From a checkpoint of a small segmentation model: norm batchnorm, batches of 256.
Rows from block 4 of a small segmentation model, named by matrix and row number. Rows with one number belong to one channel. Each number is 50 + 15 x the weight over its row's rms, rounded and kept within 0 to 99. All counts start at 0.
After each channel's rows are labels from the 100 images, of 14848, where the channel reaches its highest value: "responds to" is what is common among them; "lies over" is the class under the peak. Only what is clearly more common there than usual is listed. The data: analogue clock faces. In brackets: how many of the 100.
# convs0: first 3x3 conv (model.blocks.4.convs.0.weight, 240x240x3x3, each kernel summed), inputs 160-239
# convs1: second 3x3 conv (model.blocks.4.convs.1.weight, 240x240x3x3, transposed, each kernel summed), outputs 160-239

convs0.235:65 56 53 63 42 29 36 62 52 49 43 55 43 67 53 22 31 43 49 54 61 49 43 36 45 38 57 19 61 61 40 60 29 40 37 38 48 53 50 66 48 35 55 24 65 65 48 40 50 37 28 28 24 43 26 44 61 37 62 44 65 70 38 76 35 35 73 52 54 52 46 66 63 48 37 47 49 43 49 42
convs1.235:52 44 45 53 51 46 73 66 45 56 61 45 90 55 39 43 71 58 69 50 53 43 19 30 36 60 50 57 36 54 39 36 50 26 71 29 59 52 41 54 52 53 60 44 40 63 42 43 45 56 69 48 59 76 53 35 62 13 66 58 04 23 65 60 66 80 39 49 48 60 43 32 58 68 53 51 29 54 43 81
responds to: square case (95)
lies over: case (36)

convs0.202:49 59 50 32 54 50 52 46 43 58 26 49 21 30 57 40 65 63 59 60 48 49 64 43 49 68 55 55 42 16 47 42 57 38 70 56 23 57 53 48 55 64 65 38 37 43 48 15 52 44 48 31 75 73 35 42 32 44 54 41 26 63 50 61 49 30 69 46 41 32 47 60 63 45 52 81 31 26 70 65
convs1.202:54 23 43 84 49 36 49 28 53 39 35 59 61 19 69 53 26 60 64 49 41 44 53 51 51 59 31 42 47 54 55 38 35 41 50 50 63 32 29 37 37 34 28 60 41 74 44 62 65 55 30 44 56 54 13 49 59 42 42 60 52 56 60 47 46 52 52 39 23 37 55 43 86 56 29 45 46 64 59 54
responds to: square case (100)
lies over: case (40)

convs0.191:31 35 41 45 63 60 12 30 52 74 27 63 23 53 58 38 45 51 46 66 24 44 72 18 61 50 66 62 52 45 69 52 51 66 53 49 62 52 47 45 05 51 62 66 47 54 62 64 51 59 43 60 34 52 56 49 33 70 48 43 42 18 33 17 36 42 26 36 63 26 56 40 48 58 56 42 32 42 34 37
convs1.191:48 37 47 49 37 42 59 42 29 36 48 34 56 21 61 57 70 44 61 13 54 39 42 53 47 60 34 65 41 58 65 48 17 75 67 35 64 55 56 38 66 39 21 27 41 47 52 30 54 42 48 28 53 78 52 34 47 57 59 70 42 50 59 60 33 57 68 38 71 51 41 61 18 36 46 47 54 66 35 38
responds to: square case (93)
lies over: case (32)

convs0.199:39 65 20 29 71 46 32 65 35 55 49 59 57 65 44 39 41 52 52 17 42 62 39 42 45 54 58 68 45 60 44 47 38 45 37 28 39 48 55 22 47 33 43 64 30 51 52 51 56 40 49 51 44 31 26 35 40 48 31 62 56 39 61 29 56 46 40 47 38 26 52 42 61 34 41 54 61 69 52 64
convs1.199:64 31 68 76 55 49 68 39 65 35 47 60 67 47 42 42 69 65 44 54 54 55 51 39 47 42 45 35 65 40 58 39 41 30 59 52 46 59 35 38 39 18 46 38 52 65 61 47 63 67 47 26 75 59 62 06 79 56 23 56 35 48 35 40 61 77 65 58 56 39 70 59 32 43 73 17 22 51 66 29
responds to: second hand (100)
lies over: face (90)

convs0.10:43 70 38 47 41 66 40 42 62 48 56 48 68 60 40 51 49 59 49 60 43 52 14 63 69 61 20 61 61 69 58 49 46 44 49 36 63 35 20 58 42 42 48 50 50 44 52 37 15 52 56 29 43 54 59 45 60 28 54 35 58 48 36 45 36 53 50 52 77 34 31 50 30 35 52 32 44 54 67 33
convs1.10:48 40 43 38 39 37 34 45 57 68 36 54 38 23 38 49 44 39 47 53 49 45 45 45 42 59 49 42 48 39 53 71 54 46 52 48 48 55 55 44 35 37 23 49 59 37 54 39 59 27 63 70 28 47 46 25 61 76 36 48 50 58 41 51 83 41 39 23 49 37 57 66 41 62 34 88 45 23 50 48
responds to: second hand (65)
lies over: face (100)

convs0.7:29 46 41 21 24 40 90 53 28 43 35 69 72 59 78 82 32 54 54 53 40 65 57 56 58 49 77 46 56 62 35 21 53 36 54 42 57 86 51 23 53 37 51 47 51 34 56 47 60 53 26 74 41 43 48 47 41 44 34 70 22 49 28 50 65 58 24 67 83 36 70 69 48 47 56 38 68 72 48 30
convs1.7:29 30 60 65 44 54 54 67 52 82 70 44 35 35 19 59 52 25 55 38 63 58 32 26 41 56 32 55 53 68 67 57 66 41 42 74 32 32 21 48 37 49 68 45 35 52 49 45 73 52 59 67 57 68 48 24 45 23 51 29 57 57 61 53 49 42 53 61 45 53 26 33 20 34 30 54 27 29 66 26
responds to: second hand (99)
lies over: face (98)

convs0.175:50 24 66 78 38 52 24 34 57 43 37 31 51 74 53 52 12 60 33 58 44 17 37 81 54 37 35 35 63 47 51 72 45 42 32 39 84 48 56 44 36 42 44 68 23 73 36 37 44 46 57 37 40 61 59 51 35 29 41 54 35 27 33 47 26 49 58 44 53 36 48 69 66 50 40 60 43 30 56 37
convs1.175:54 56 42 55 57 14 51 71 82 50 61 25 52 53 58 41 50 62 64 38 37 53 38 40 52 44 41 42 61 26 52 24 56 70 64 42 42 41 37 30 62 55 26 31 48 44 59 43 60 30 43 32 59 79 51 38 55 62 56 65 48 64 47 59 66 45 54 37 38 29 56 36 44 46 62 39 43 43 58 55
responds to: square case (69)
lies over: face (83)